From a checkpoint of a small image classifier: arch vgg, 64.1 epochs.
Rows from block 5, named by matrix and row number. Each number is 500 + 40 x the weight over its row's rms, rounded and kept within 0 to 999. All counts start at 0. Numbers have three digits each. After the name is the row's rms in percent of the matrix's.
# conv: 3x3 conv (model.blocks.5.conv.weight, 192x192x3x3), inputs 108-119, a 3x3 kernel for each
conv.16 094:501469441523497426453504448492495459525459519474504487550522518515525557502495514517445458490529489518497518454434453505537530586547553479487570546500557567521508507485503470477484482512473464471408499459494502475481517529473519525496516513492523491463524559539473524518541563588511526549458446479463439561559554494482490506
conv.17 089:521476538440441444473514482477481621517557532442478520595539459508501546460572496553591590517520491518481503479516419503486483472486527483459485498538552523571498521555508516540499474557591510580520452474530463483482465419448508422440550518457504505424529438503479489502496516535383512512393495511566534442464529518462548443
conv.18 104:489464522489524529521501490488504479502585517536532497484539562487485508508560515488512487508511496509466488516483480495550521460522441522542544522552441498509523527465499500514506541514480510494505456504477470499464461496422525484519423463496418482474548528554508486493434502509425505521484496508504552507465456489500532471
conv.19 110:549523501464551550475478513455451422462491411517443436483499505534552465534485529486519540497461517516501477446433448572490563524519558487511528483485517426544560493570538491513493456517507495522532485472474445454460462456431492577460484506494575489381517498546512576516422468486507480464503469479495454546511515519494501496
conv.20 091:471511521487368491500532466573519496508488497450511454502529521565489500545481443444496481488432481459532458451412518464506507498486464515579542487467519482520516460500535578489557539576533534466569514499518467478475444484447539531526544526528590521524516566557548478497504520447514544587527531573458534475545488429478477497
conv.21 066:531510489490499477440475413499439490475494526535480475524528539554457559557447506497500577554563518543556462592576532519560488457485519491525527495535484498595514492549417590576519484506485597591570463574549529539490491528585509467447479472449473526543477518475577487510512527542538489475501586536476530548481551600544588453
conv.22 102:546580477467500492508434519524446464391463535492467475500482473481482503480498562564480458478482494505507521458454571503508506481490468524536496543454519452538486498520502492499483487519476491469464505467441441473485540428493465473490570436447474425530585448506481522411517493500549437532492494470467502520507455454540522500
conv.23 126:488484494466461434493490450471486511478458457501512511472499530485481549524525456484510491487488486500481505498471441442500475471484456473520435438501498486582492511501512511513446459491438513471457469521497514461465524515464495507567443448425537531566478531552457572438534531507495457485394423461463482540444472511501478483
conv.24 120:404541487503511456504482505471557516456512498505530477514481493455479463529510461501545513459486535489530486495441488452541477455492443481517537520517376542576417455501527499492513465547514481479545450463531459497513416465467508567524433468501526481485532530440438478497523532538513484588485510482520470567529519505475500518
conv.25 064:521533462490448512523499552501479538474491490520455515463535505485560518507474505594524642553517492576534577543500527491454526503481442607451474499490588534524443578502484586511437545450527542547507554487503509499524574614440475467544513484408506519487460557516498564571591424550493474546513484458516483592437493537479539550
conv.26 063:520496481455527516496453475505509481493538461447489529458476508484535522483450480545548629573519610532548571468491557533488440494472508489544552560515488498533492515536524511483521488528421583573593503544619496572462493544577489456482508455434528511472535484499475540429444544566492551566519441510444509470491560522524571618
conv.27 108:473520542512504549458504476533452499504496609498542488454515490557618539443537518530540592498501557552512481514542569506511502514534528431519498489555502465389470518485545542503486517507471478575533488518544536528432437477580501495445505485524589535455462497483526481494506586583566576518497580512486535538507546546484448525
conv.28 117:566543517498471504503500443434440523440476495547486485541552547480507447470417480460494447496493518487514500508532526581478450493504517524521539485466503477541429515491543503463471518522559438457488481470464488530478499528540548606537530476461542511552581510409481454492463500456464477465509537493458469472499511522517507480
conv.29 114:432561538509503478498494504550526487498481525475472546454514503550492495460493566465464499490472555454501512495465539531545474632489548502492575551560385585516484487547516518520541510488492456511496534530490426555491447408443461591505525484452496425497471477501566529431524522497536477541462521503506478448474545486452497463
conv.30 104:449496498507486506440526498513478505505485503529499547493533487478499519625643530497465539535470526549519473531524502491515470450574426514432446494586551489486515534489510529479467519520525435470557531473444539540463494555565500525462595552552603518559569491494561435516499507537525555568509583489476536541494470496488491489
conv.31 103:504547590540481459455477492421434489489463511481496547467445480455520482590477468495521545471471409506504466512502483537510503513558459506540433555617454501541408519470546475543530461530476466480523520522449497492453409438508542446502467523566489526548477497567480535509452505525552480445492428465514456502500423460499457449
conv.32 064:488458505511476552468424476443553564522466515554510547452473528446503563551483462595531514539461565592525503458486469498462496587426524513548484576485475517587519499539472543579480483548515563525478552536573486476395497522445515504589463481420577455536554528586513521526552502483485560572478438550501588593556594516527496566
conv.33 073:529486480436474547466471534569514484544566428510522498408427516490510515565556456510493540479479530492512500462505437514479533601467487555507556567478440455481511411531494509582508531542468470500497519446487456526564474524475516449488443572564493564508514527495503539460480479530453438517451572491530494537489557456501474536
conv.34 086:515542528491510475516535462499567524495454489475528546459525573449538502419592514551535528499473479488530525522484484468594468552588495479540484535453510533454434526503551463561538489515534506526490511552490500506518465530486490399493411499523489489486452537476446513487445534454483460541469513477556456488493508481497527476
conv.35 073:556453519432595491468523513594626516491498509479474378527521506434490537505503427524511479481471511514506490519489501454444588416485498427570526599560444546513504513463484487510548463504519491492523442553551480466484445467510540412421467514507501493525549601501529527427536524543477447538469512454490455500495546502534547498
conv.36 130:532509474490516494399507527588523548542482474576506517436501470467515465497414493486500502524490530492479496571522446523507576444479480568501464427489508479472508534495485544510522533482508514521521534489498506518507498520483522460490466459487478487451403478511450409462507528491525506495503462422457445520526518499496479513
conv.37 112:467521503443536546468525512453506468483504474531457501521561585480496457533519481506479491495506445492506548451532473521421445464493505554494522569522450491450531475526504474516486464456487514461447471487464516456458526471441512530507524492523474464557476525534466458435491458463482519543506509508537494475497477497479516526
conv.38 118:580517520571471523489499478509487535521479464468562465454467530482413551506535475531528512515470507485482510482517481509535575586431507583627467462455534506543531500485495502513509471497502467480520493482477492480461484482486468478571502474481474502543500507519527460457503496552455502508466484482534498500530504545472542516
conv.39 084:442510473402456500410515504498549517515413535510513488512480470447541518523521596499525534473497567508469478498564587541473472526536453477473507562495525517544517508574471553549578519545473517528521533474536449491520501441513460483480490538542527490448480426562465523589480474527498557529465512442492558488467532486509498490
conv.40 127:449507541456406520511571516423499466510470476498505422449425509497515485522481541554499512493472500508473501538502551592559491552407504576471599598490555488527470525526509507523523449512490528521476466504499518462494509613483406498478485552457469546509462549523433492494458480532551525529463481509466485505547523498542493490
conv.41 097:411444537572507451614455522435434398454490517512478517489518498519519471494461500574551503512432440488476503478460513433482478490488501498492491563445493456502586525490459514525447493502505492506489498490462541472521496485450449521549462479470448468637553467518525523525575471483448502517530441497548573620516468480483406425
conv.42 106:503485516512520532481485450506520468459537478509561531520639510457455534536603522526492545518514558506477532492497575533439430543586567462458503535419449515522491458518479492429532502518519467501513520516504499502514561493528400527484549459503525533406424468534530524450544469487510489502511513519560509515499565482547519547
conv.43 085:513461563520392610539506517457499494537450414510527490494489534528422472452496515500494497535484469518518474450547522426434447470484532592521446464511537548595538538484519459484482484507465452551496456504479557470582428516462475459511480479463471536448450591394562500520498489527500563462491463469537476500519533512517559450
conv.44 102:532469506434537445452507512487506555491491531517518406565450523465371497534476573508505533488571536536529524461545516513562501521411465490508390539603399490567385480513513476481518540508495529528504506534499515468520477522536527504463532551545598399473533504501469457545474502462459521482555531441531528516515488562464486466
conv.45 098:494553530513469516490395458523483571547566438512488462479488530503398529524483424491502558524509493484501442500472480556414441461572454534530442397457488569563467496456491512455479549484466516540536472571513563502490474520474474508467464516475641491440604495537577399566440543518516520452491471507447521454504516570521477481
conv.46 111:501473484584498399482527476569472525573516536516397519449453465529467525513508449507484466538509532503494495534557475480502454465535524588455512478433434508479588473500459488504515502481476520461473479485501494484518495502498456490489554573500454489407447489515501497421505458521543480532476466486513440446460553486451439452
conv.47 092:541420488475468501537552493570507572484523504512529496530508525410481577487514566513553474443460432508510519491507502503457530554488428498429548477536525462481468494520486574504531495494504483533447522433481580524527455560476568532531536531471458629547532546532547424371516525442449468562479482481550545539485451517480500480
conv.48 070:504485477488482495499497500498535514488496445525501529530491440546525489514465454534474563503499561591502558452560552546446550496535484465463575530486467444519495543530479495441539496520479537443588563533527529504485424527558563514528424454503470559533489568526497431462498497622480511551453523564435487527509578581481551541
conv.49 111:478495520536539541433443552532503549456540472508534518509424590492506562539495547493510506582484518501506500556414495485467515526507445505499443506457487619503456462458521493489503516459518481553525466493486520472491529510466486534428442486490503528483508551538457484527530546514451512481492495481459519514485483460459503520
conv.50 102:467497520499539529492578519434501448440491471465513504485486562547438487505503505541543524492520502480510581447487498476527554494507490542545475497528393573534494494445484514452560465490565572505509540482510552521558536502488523497527510460521490492577471530462446554511511485485538498481516515574511498506555518519531525508
conv.51 090:626630526439465524526482482547452517405503446467440499531528499489525486460452531511446523483552492487519521552551536443434531466463451530507488567503573479520549520538484515487507541511507519508537495543469443465498406405572525527513516495517471539483442518524495532526496513528469523543500485482510537503454515469467578455
conv.52 106:534578460508497502516506539525471426449560522505509486452506509457497603476421485506509572487549517476494448524483524630518503492552403425427474533432453555507505513483523515538462547526522528486512516473522546488440576622486531505514459457521464618481527492591464465515486505509470492527523466510444491477542559534430494535
conv.53 136:472471466484508502568510471483494489484451480487489470535446428432443498552546528516477506482469501501506513520545502472569514493496466462488450499537474485516441509476487499504499505491483432495519521509536489515492519581566463483510558504536592520422487407499465485523515429484519504473518525488529470480480492493466503556
conv.54 109:480521534565477467559518486563550474490490493448564490593423460519540497506532461497490475499489468497550505422445494475581478502520500537439409497513466543544492468452499451519501511493470454516477472500524499490505478470520512432562528481536452478537458487549560471494491499475436498535432455496510462526484562503523569477
conv.55 127:507439484544472386468508471472474496495475502543544514564399488494494531523546499494477506497491484524502499502573478547497513569491541525541532523458487468515577457530530529472464543508516451503462519500449539491457551527518522589471456484460575458438486438473397504524471459502495496497531480460459507501509479520516577496
conv.56 109:564490466485509528469505455391522470514532476516515504494507494544499496480528523516560507468452486479446473477560500541456426451521444391472492443505550445514457571500481505456505488509461536477537514446528513425463551497468494509496533535480507501429451548541523559514566530451494426523429457504486534527542509543477524500
conv.57 126:546507527439480479526527465462491450487578534470447458470507438494470536550486524418476489495490477512491504440532557500493527495481479490552518546539519531477511461530477466493557484467505484509476493526513483551479433522533483477517527605533480523522474458478481473504468470444487493481467511498495468474508457494518564463
conv.58 076:480472445466537490490518554536522467421470535480427485554552568544475546514423477479556521497503467539499495516499443482504437488499473499496464524561575522469458471433535513489506515550522470472501469488490478491488484453399470535499484520547555505548539499564480525506522430433480509484473459522484549487482505523540516524
conv.59 090:579471581465464488539499589549543472445543522465558497517459482469457466547435447485441500506466479479462472483541424494549556552526484524506514462530473541509443542505462515536544527473470576449514481428498448503527468542498468458539465538516444481459530488530504445511466498479469486481480535556467470559571535541480492485
conv.60 108:486543511489494477462538457511527458534512467446479470511533427432504532486522478522471489475465492498470499538475448534519474498454490532478507568457455475513441522524477497497452470517508534480529512515508471523447486482478517474471477496579455522542507521521465553511526510451510376432493497535495538485540544459498518491
conv.61 106:509501524534466493461490469436471458505564495411429445478444434549489470420475470495476493486520482522521512518522473459549380505492437592483494561495407485433537502514466497528510472492522511514465517455502506521503462442427494504523540497569466574550528393491532522452454486458503530545467473543523490575450494448520490495
conv.62 111:469422469483521507466460541469488525529541508505482479503516437542477436552472518538568459499505504440518503453565476504526477497439484442429499430610485561563494504539507499477477445526506547537479475503528467544521486456524497418576558466519482601585468487505513467511517501550496479545462528477566492518542496489473578468
conv.63 104:447421514512563473565526548501544497579542507536523567515524428516474571450455570508565511441479503474501474435575481575469540552469463435545475520398520608421433510481528538525478490506480475483487467471481543494522518475487610509542508520482568523521499487412511524505435530520413532524449491507477515490450485471456459465
conv.64 082:591503468444396605515531581528457500601500480488508458505518512509524482524514476490503494451511509481503518502469462492488513465480478556405490469690522537513541494467507480539473542461483510535501507495532481528512492513491536457540487505537556453522516462504531474555512517521507494490487502444539488438510496514528466490
conv.65 124:533578471471556512513512548525472539514523528628451571475463435482569558450504474496549509475518503508457487528516464452456573520492482498604546509491441544478490468530512481511512548491466467480538500480459556471474489467391558490519543495471500517508590486462418588522505486468497523453503483471493552470453511524497474477
conv.66 116:487522484504484461569526509566497529498482539449434549511470541423542389446506484530517521483487481484458487508482466553593563525525533520529442410331537443647583529510511475547513538467491470546566513510485478495551509502403468491532532527473524584436523577519493470512476518505465499480518501497547499460470509467498521499
conv.67 086:500458537481467492555436494482413524521488551476444469529466497547529432425451544574516529520600581557536532466514524586514475423459473479516483550448550506430478486427560519536462528542489555499576518578524542548498496474531518442493462468574407457531463512507477482496496474487509552422532520536454505539534479568461505504
conv.68 089:533512482528517471481513442560460468507489474480488480494474422491505604498465602485512507492534530548545524472449452467483488496486542482457495441512431481381523416530554537510519487504489496540510527488513419503517500545519510492490497474481449502561458546420442538489512522565527552557490503482455507539522565514542540536
conv.69 089:601544519496494524517504516427489507465497539463465496478555489510487503469452494549506534505466428475433457432469449438514477479507493447518419408490587482520542523517455509504493549528494515540427450517507528490548453480540512449546623528482494458576533528495469560506461516601594436486528456460551480521537495494473549466
conv.70 114:505477487460500559491429453497495485467458501596544539456440458551486511527564483512477538494479495484479496540506539484482520465507536415418509433597534476438531509561505522530469448480551493491469494451512475475512449491554474541475485517448476494561498559424625468526476457459486510471492492526502535499568523522549471519
conv.71 111:518487504505479518518568475487514510556526431587493578534454623526484535476546509517492505461460514505501509545468484499437482541484457488453501608535476508510419538474486500532474489501477462530530488478490536493492515484532476447527454520517576539523553478563551525504508498496455444548531441560510488503467516463449459471
conv.72 061:520514531420462508513520518492507431545449465568605492463519439588531435500428501505562546546530550488496591435429464528503501515467449467490467499501468463508544526500521443508501466522481526555536552565592580528515517496511515525514546463529370524516539514488566522528495578484489478601483496506492585524545482504444498525
conv.73 078:541588498425548628590526463435564468561497439504500464469508458421590424477504491517460493500486489538508483549551530545470511441479553529492462518560537597541496498543513520506492510501475452460451487472495521509484437523502459431480507510500467518479502441431508500544410532551459594475486441521526492472487502524505479505
conv.74 113:508508511501529508547485489452560505510517449413534483497421509471469455447484457517501484496504473481505520453463527481429451500563448434580414470475437511534465542513545474474486515533536542532516501514522546497545474468474466473469465449473486452472462506536465566525474476475461502464498527516514521539490453469458541491
conv.75 101:522487506476471524503578488497454536487497520594503493535550496543523468493494417482457559418390472441492517497483471536473418519481467470484433497525455452434489550514535479564527562520526454492494506514488544523552468485552465548522422491499480566454530529533469617513476524580485545417495537449554524501420571501515603402
conv.76 065:525513453502461491511497487493466471490483484514503493416497457474481480489521500563559561554550534531502508502419476500508460475550501486500459529546541491500527536571476533532533576500439521570590591487472480500513577541455481466464469485438457514460467486500446557562525535485565582529473489501481518524486529578468522571
conv.77 126:499462512525460494532505493482466504487495446484554511414481449462496492556527517493527506509532502466461511528475486538610428516564468501561556509461420516521459490474468536514513506495513523510528495534487510511466504479504536497516526522571432556457480486493511499548516508483486520475439469536489502526438487502530546533
conv.78 114:466543496448493503519467480487495472531447504513530446467571433476540520437491532515534491463484512475497516398477492526561505475380470508464400501456467560515507493513466512518519487513532508536506464474485487471532517500496459606554437468397539500500555527505442550492479488479517537519457526444535499559493493521501491522
conv.79 096:444573569572459564518529509593462472576563472452513515492596418456450579496546422476457475461569536518509483371545520489532448496511406490551517496503445479546471473521448539479488511502491458526513522540506480468480518454540526509507476527504430530504534456471549531549519500503511473536440568497474517538489481476531467500
conv.80 064:497496466539501484469519478531518494530506508548443538467510482545529470477475541529538558570582533542522536472516478459456424485473521484454473457516473474511513532540516522492484487463505524522548553516476566512458489503538431507446460525464550474517430487462490496438502465546540460551452463547478568616509568548530501559
conv.81 113:473498471486488462519506534473539482392547530535429576444512449502480455564445500448460539443513527481514510527566456583449524451495511529531471557553420524477541471503519435512524474482557504454515512550515413511506459518543518473495481514528517497570480503432481565489510508572429464519494551529540569576421438480549529442
conv.82 138:488518552456497503516519447467523516470543491402474468528490516453444448483408453526486517519513500515519509406451476433450490595486555498431403485524479492503542527487482476503499535518505533518490524509483480497523485453477454472472511514504507503490531479456541500398563520518478505491506469494494574528444481507482512509
conv.83 081:514571501478444462552543498426491494487455494430497503485464454522519441499506534485523517503527474510427593494505443557498471513491519548508502440449561456505541533583479490505488473510593462472550556443490542448498522470475589490516467498511467521468495519472538555488538515503477480496471484572479432473531512529465500493
conv.84 111:487500489537544496472473550457432424426479448499499459449529469491494457533548491469521468474509492492488463526473547578488390507556477500467455520562494530477453512557513514504458494516495453434496497501525496526486523472498485503455503518538494534572504508471521472501480542482466490506532478433507461537511474429493536530
conv.85 087:541537533510470462477484535479477556537483535531522472468520442499447482473474463513512538552550534503502549482475460500544540572531505545538428466446492483451555463484467533574535487455590584527522512540445512478533473440528507401435453456553550462472452542502515484473478510511508426486482563534507454547476493531503527488
conv.86 117:472455469463526473529525429459471497448518464524492528499477409491515457493429613497473552483464484546478494486459434545454547496490528471530571546435555484531519465481473441482509475501537497523517457505471467481468472490456537478501441445523488546464514509505446557541480518519518483518493492501514516452533458500515480501
conv.87 113:535567499469585529496555480511401560493454575443415485521549530536482563514481483501518495517540488480501493488521434477473526441442407447476524508446464495539492531510520490489453533479475502524482498514480467480479491482479500475449451531481507488491574509506511489556515505464518500517495482482488524486498539515539543519
conv.88 110:489493481495454530595528523465506538549532521463502512497583536485497433460380459510492524514503528533531462441482520522446464441488433447517450406465464466467448444516526514516498485507505452480497468500491489503530436498468515473513485473536504515521464487456475539498528501476545527465503434463587512508486456449480500541
conv.89 101:528552552613501588560475472448548553470460479440518458482463470514502564504533424467557496522533457493481492510443467492470585532454501594455485506511490537505513513521462503526484541445463532494478519485522479495504533514478526488501574524494470450556468495516501487488488528463474483517547489483486463558488488532496505490
conv.90 111:525469514553450481506522505551485540543473468512526489449543551421497508498468502488508474511480507492492510477458515477553452600598524478502540404444529475468492502494488519511486496490472488502467483497501534506504568480581518415452527507527548530434440544426472522556442531514510521535531473504488486483499496505475462493
conv.91 122:525474489534509534475502477542472469453514462491492475485461481447478490457406441548485512497467475487492512517559481489556488565624580427469478595550543511559487491488485499500476491467491487513477497489514481503479516561616508434528456524510553452578536525512495460583515516512457469486495457449519483525550603477525486479
conv.92 074:503508507446513513489516507575556539480481527510556521494560523457456424513503481519516480527513506457466526534490468517472511558526460527545477490521480471539483447529531545554574607636583533503548528494502498483461533497543484501427506482478464538500465455540491442452521520513461446485489497474481563525498493491444497483
conv.93 131:536513513563420510554442507469519504486482482507580471524485500587450522469497494512505475504534493469472461485423490437422442487498460472549548591515451587498414480465432472505495496509428464486450459485485474513470486488476518518504557494570541481441522505519494377512500459432493493482498470511484513487519452511502470499
conv.94 103:482455486544471425476482409519499473576482498537499443588512497464515515524446525437483439463484479510501483478514487494503520418502470549487533483421499419472436449468501463528540537523494510447469474471461538534505473551537475497519469499430482508578528526500465497480509520469422567540499491490529481439507477450549499404
conv.95 115:485531410465469489498500605477462505531513483506508482530561534435536490612506448491500517466465416442494498513464450515406553441453568507450434495461480436538522535491512497502478483493534460443478482484440493502538492450485507447456522465501544518579493459585477486514494539538482511412441450436417464532457527490549485469
conv.96 098:514529505476469503504562532463519492528485457525474636524504460447517480553537504492504458560524517511500545453487524501472458501525525502451548449563477481463494502448495500454516478458493539540482529513498518545519525484511474497576598424530479513464504469502474465498553468449490514455531503521542428429490542594462479624
conv.97 095:523506505529487504514531510522462420503502456579543511428526529471572533552531471454513504530478464461499508436547506474565487451571506504534507492452452432493540533535521554552511513490486516496531543573535487479494542460508512435469486548570522491464557460487515491586502519465439466407516489484536500524508525473532524484
conv.98 123:586437471559505522565565414466532428410601454474547481486399426423465472508517455505498474468473464500480512512447514445463461430527454525500441453480551588537435508509501510487450477483488548523488496464479501497518472479515510483464505544550440472598552458539510493502506467461523505476466501502472443504490518497512507463
conv.99 121:449523540476497518483469504502531478503528515473496518482440588503446405472507487481428473457455517510498499535446557496582482473488468484496495427414457541482512497474492507458475512520474436448542470552525499526545530578524409519504547499502497619552495442592538504451467491458502456498490476521491552548448442507448485535
conv.100 114:522458470486507469473479534521546489565507557468513491452531470513467497423432476396401442480516451523511459524483449491538495540488513533574507492511499449437496493562449487504471501518521540500494514474515505483500578525598550509560553503532529531504472501429514523534483519541535442576476531517367345418460448483532531494
conv.101 111:508467493440594463463471526493490553490523502477484558464513555553440524432478568472521483532495485479491478481513451567403498550507545543448512410507510610426477498526503480530487476531502507467498475470475485458522499538461449549501515541531538505492508475598489592547485484547479482492446480506528458443538455477532525521
conv.102 081:437487583486572512494478480461534478473527407464468472452483450556483514560473496482530488542487478486512526493495484479523461530443435529477618550533382562555397542508481502449507491472490442521466437477523546473484480552475529498485479567491508559518540503501461481452463510505437498492414502512476514470519559503478485518
conv.103 064:488458517500478514461533469491453486454507501479549506557536530546528516504486552529584604510549515530532546548480436480476463451571485532474475429548560529506502566492500510470540478487454462521519528549480526437466520565422504474561568470477522546491465478548550488464537525541521452534527416525537563585545539574571541543
conv.104 108:507504505477510521494447453528460480495386527505495471465556505538535495451505485503581510430456486500474459544487500468524443522393436496530542489476410548452452476520488510499535568550516489523552434486445501539473440446400489515594440555403442455445533606515428493509504546517399490486519553505516521521476492476493518502
conv.105 101:456523497532441495511487548486545481523452504430505484437455522502497519485525529504503526534518548540461528447402556551551499569476479528460484550421473551497522526493516496511482485474479481512536516492508525431502552495486579519505515535445472508475607506514569386515549509510540511505482493494517508495510482510495537461
conv.106 122:514484446509549490510476504495459501512483500540462476456446561508482501466485537459469454451524546459520531538507459435537570504460483446501482411574498462511509508507526499483470451486524453501471481515524524481503496517509549506529539463518494620507525554504562439507476422453473460490475492509480553494519542450451505504
conv.107 117:547564414504455401497529425444446445484561503457464478475519394457549491492465502493495551499478505520463536496608454487494430418537468574529513538576473515438433547524522477531491488482520436476497478552483485539505485468523545520563474501488516531503544480533478556545498488477453492541487453555451531496511508528451468528
conv.108 082:466464547495430490553512486453502504481485493598457580532507479523551542501521502516498518528483525519526526422455472533610541499502445501499552466520493484518539478511579502532574514482515545543485464511511486439454525429425484487459574550565562480487412536512550557543474481480495438452480505512507514464539449378555513486
conv.109 104:475441498511497467463498459497577552479557443503509511481493551550441584479561476530506522484507457499500496522542407519542500439389437563525455539484522550451554536562530478476484453502501501481521500487479490490537478476493468501519547508497569509578490480431451530461420457554484485482480551478506466520469520510475517464
conv.110 098:542534518480524487497440534424456514435469522427556465503455508573444533376497527474517515486551513502572561475492494580548462452419532497454635469550525435497481568580474507556502430466520466522531475538530514498441408433483548469501496460468512543450519479512533453535447478606458510542515514508535521431512509462442503492
conv.111 085:516548493489492510493483470476486393479578488526413545505454416473509521471494511476469589504545530432523509518529467498486482496587465461535448496513542514521471489600612488553518483493452520463537516469493515503469508502433484566447526498532459433476475575508483518501518582422442573503406535542463571510466480494498521473
conv.112 062:486530458454462502507478462480496522496507436456542539481463489459531530519525526542533453508446477524520542483446464539549495589515478574479468501502445504476462533529483593597544516524490483467498451515491468530498511460465477460468510571469514437506548499453523532435464492517432469445536489486499391526504495483506562523
conv.113 114:521487491506510486513556497459504464487425526532592535464441428486571447529434517469462494473518477498483457543522522495528515582495553499550482476577527428530511507457480479498467485478516479491473467470474448478507490457547525497510499551513464536531457485533536468487419431468446468474537505491596433489495498477496501509
conv.114 099:508492440525458443567488510469468553494495527479499486456497526464551515505470536481469494494465521464484510448478525469466476428524492571508494523514522467503503523494486503485485496463494480512499508487505484523441528410486413463481484537438515446364536441443566448416526568539458514443495515498468503486536508531520501494
conv.115 109:470534513502535436534445496504419477547542502473483549420473569478497483530521489440506436554522490512514485560482420520450529514547553546565421499550481510460462523530476501495471522556478486466434514488500496505521456525583436467476520516506525544567487478390485542531488461486514507504478514492499520494465486479479578561
conv.116 064:476485530532475501502513513490452448492475498492555460407517485477519502455558506513556550538580519533473561542484462469475515520540526496469438489558459523474481516540458532504468544526534527549522546492469559448501568378485513562562392498440537440484502504511463518488502531510473442435450429555509503502620558556563545521
conv.117 106:578526464503496568518517557527489554505512448514458456514389611494485518479488461505456501515510492553528454526618486608433495506509540479513496599513478551483489505508484480513510506519524498477472558515506538518524475523436457546449492554458451494497472505516501481533535523514524534505492540459460509507524536466486509525
conv.118 080:533469482496515555556535542404514536513465429580457437500500548514482553520550509532466488544505513521480492486493473488512552501521497479594448611500517555446430476528568480546457515533497537546451478552474471526487505494470479508536519487529488465485411516519513456560474490506500468457531535551440510477591554526486491507
conv.119 117:515449477521588499486531437481608515502467521472444554568491510415519557530520491507470491469483509499508490467507421498510488554459531401565452451627464424531462476492498494506526472507490530460462495454502502514525447447479529494466498504533485515463508504489492525537523441555501462506525521515493504492494490505523541512
conv.120 104:570523499513485552502523492470451467523543550559634515501554545516497540517491542523466528470451484509451497476529521538590500508550517509417456578544516482506508515529493481528475484553458482539476444457481461510505495513564488474443472551448472488573529473518457522511464475545451496566503477569540490533444504506550454532
conv.121 076:541519487478511547474532502541547468501480473590442421442474508523522475441482449462540519522508474518547512482510550425466525403440462449474495538621415457467596529477527500499535529525454544434558487463515513527471454502493459495464569478549453494477476511444479504484442502475481459510477505491509461503496518505495506519
conv.122 090:533458463522474537556557481483500541445495497559535539480430514487456471497462473529553523462501511542471489506541517531486510510478520479528482504529550473493462490518566526512485466470489514556535479461552468475539504458575457466563557486519610568463485493570569483482559393615478451479545503517557489559485470474478434483
conv.123 067:498504511440481477507523472505532528451483533489511477470568483572587574476477513508525503514581502488533529485446478505477463501394478523561544530526534516501440535532469555489463503507516626564545463527519433501528474486514439461400443478510476504421542607541521554595533555446532495440537540435579505572534579504539510472
conv.124 089:527523500530493478489441462494521486495534467497467493552591483519514485455492513492420506522507525521525484451545535530395501435498446533521582510511501454424500524507486530514432572503489454514485509551532473521504557496472503532517553567470501513513488541481468523495491495479535544458397508514549500456500493552504502508
conv.125 117:591643446498497446480565553546475525493525519501564504454439433526534474547527527485519560488561513551488560522525515558524503503472474486507511483515506537552545455521496514516487537498459496459559508580461521465476506476499494461520508477534520483409475482475507565525500570507486482452544503459449513535477571530485432473
conv.126 120:514468544557576525520556540486485449490506411383513514416501469533554493433510464484504498507484518498526475499462452479455494507541543575494415498545446576474471487482490488462423520554530493465469498458481505431518486519515530540463468537475493460456446544512489508536456485469484444450437542507485430465579515506526462463
conv.127 107:505499494496501505525532470569493482573484518516558556445496487499554535502505496485527535487486482492475425527500487507507438413587595486433459523519483413586483516524496521522520526499538504466505480485470517558439501467529536537493442518512556507499559464420564455526504509506462553487495489470486466459508496530497506549
conv.128 113:559519466502504443471418496519481454511508520571538472464467546489497472527578490543514500532465529539514465594533446462514469446442528554496469567460451505444516547471505534517491538462442525467473527526503514450441505532481458517457529441478512457504485462504502492503506509537527547485497545487506547503590504586515506511
conv.129 106:496508528425483581470576489470476508497549573426531522435558474578531479433504480522544544478518509481528536498467519515520420474472528475666565527508566509493491516494487458473503513513550490551448512472453489514530476443512514551503516520532498502541530547532580474500503419444532516525533490482529531498511502493537485479
conv.130 106:502507566464493445513501476454488467482468518503443477436464505460517502570486520535465531501534534480482491417427547609471492549443511531557624536461527466556493497518481512495497511472533522516524455491509505459493460509515483529529507522458477485519510506478507439495563448473514498532527512477564509513477487508529523495
conv.131 075:443554522413458517471463543442530521497599492480591598474461516499483486526530517482480513509490523514494481502513461538532527543505486549506478539535501486487504481515518625608497522625471511490558490516531451458525431502534501482507536472457515528471409477503453430528464488539445498502507498518384492497489485481487512505
conv.132 091:499506533509546509389513505563505500490546504500476586518516467458529416440501464496505531550524511469514490433513526354458485521485480491505526477473511543488520499446535479469471556532492475454518495477500544459472508526540531432481484456546537559435453420508416442497502479528501531451513542514507502506507549517398466532
conv.133 116:466460481541518542491498542481530501517476503489470508490485494493451407502491567497499494531509536510487472432433495437504506537495472597434501490524535597555534496499540454512507515511497499499472549515464490478460560522490501459461468484516521447545485527393570559570462489482529491497514493479469499508468454486476507501
conv.134 105:453463508511438513505510511461485478588518448484550506397461596535391530534535557471476474481473456490515528492484520462500529513447491473497401610519587473492447494538514481507491490474483517474441526483431561496565554569482495395445535594542428638460582488497533477502506462451437510471571601555528487568580483489445443465
conv.135 067:550503506551550515546511461506547447544453513534437497452586463527413523569530512530576541522470466497522475464499519432481435468525549476529491463511500461570515491485509511580490500483529525590549429520457397499540531585514505476526490427545429510459468546565513478571516532540591477478487471444597531527483593566565581529
conv.136 071:518505487508523574447508611573539555487518568495534520523482487480481490465554488504523508468537492518481469476495480528520521489501483552521532565558509480479508433517509468463465469522522525473471463501507542484566469527472490488493464587503461493446532482484497440565546452456594508489537442554499471509500494529467475480
conv.137 086:494452436406508503413466527482534472491533488428492545473470444533447497503530554503546492482489505499502473511440484567472523504490471528558526544512521472498544509555524536527554540588474511565490455454485588546480439437454485520461454566496537424493506504479487525514502493563481486432471481530563543515528405459508487520
conv.138 063:485482504512512511511512449452503460474446532508544463498448501488503498495506558557573586492582513556531579494464544469554516507487420478508559528493482418495461532549554516508518500473489613580527572515525522543593505411498500515471471480505479483502422541534421525502456610498430538474531522501457497533498609549605554497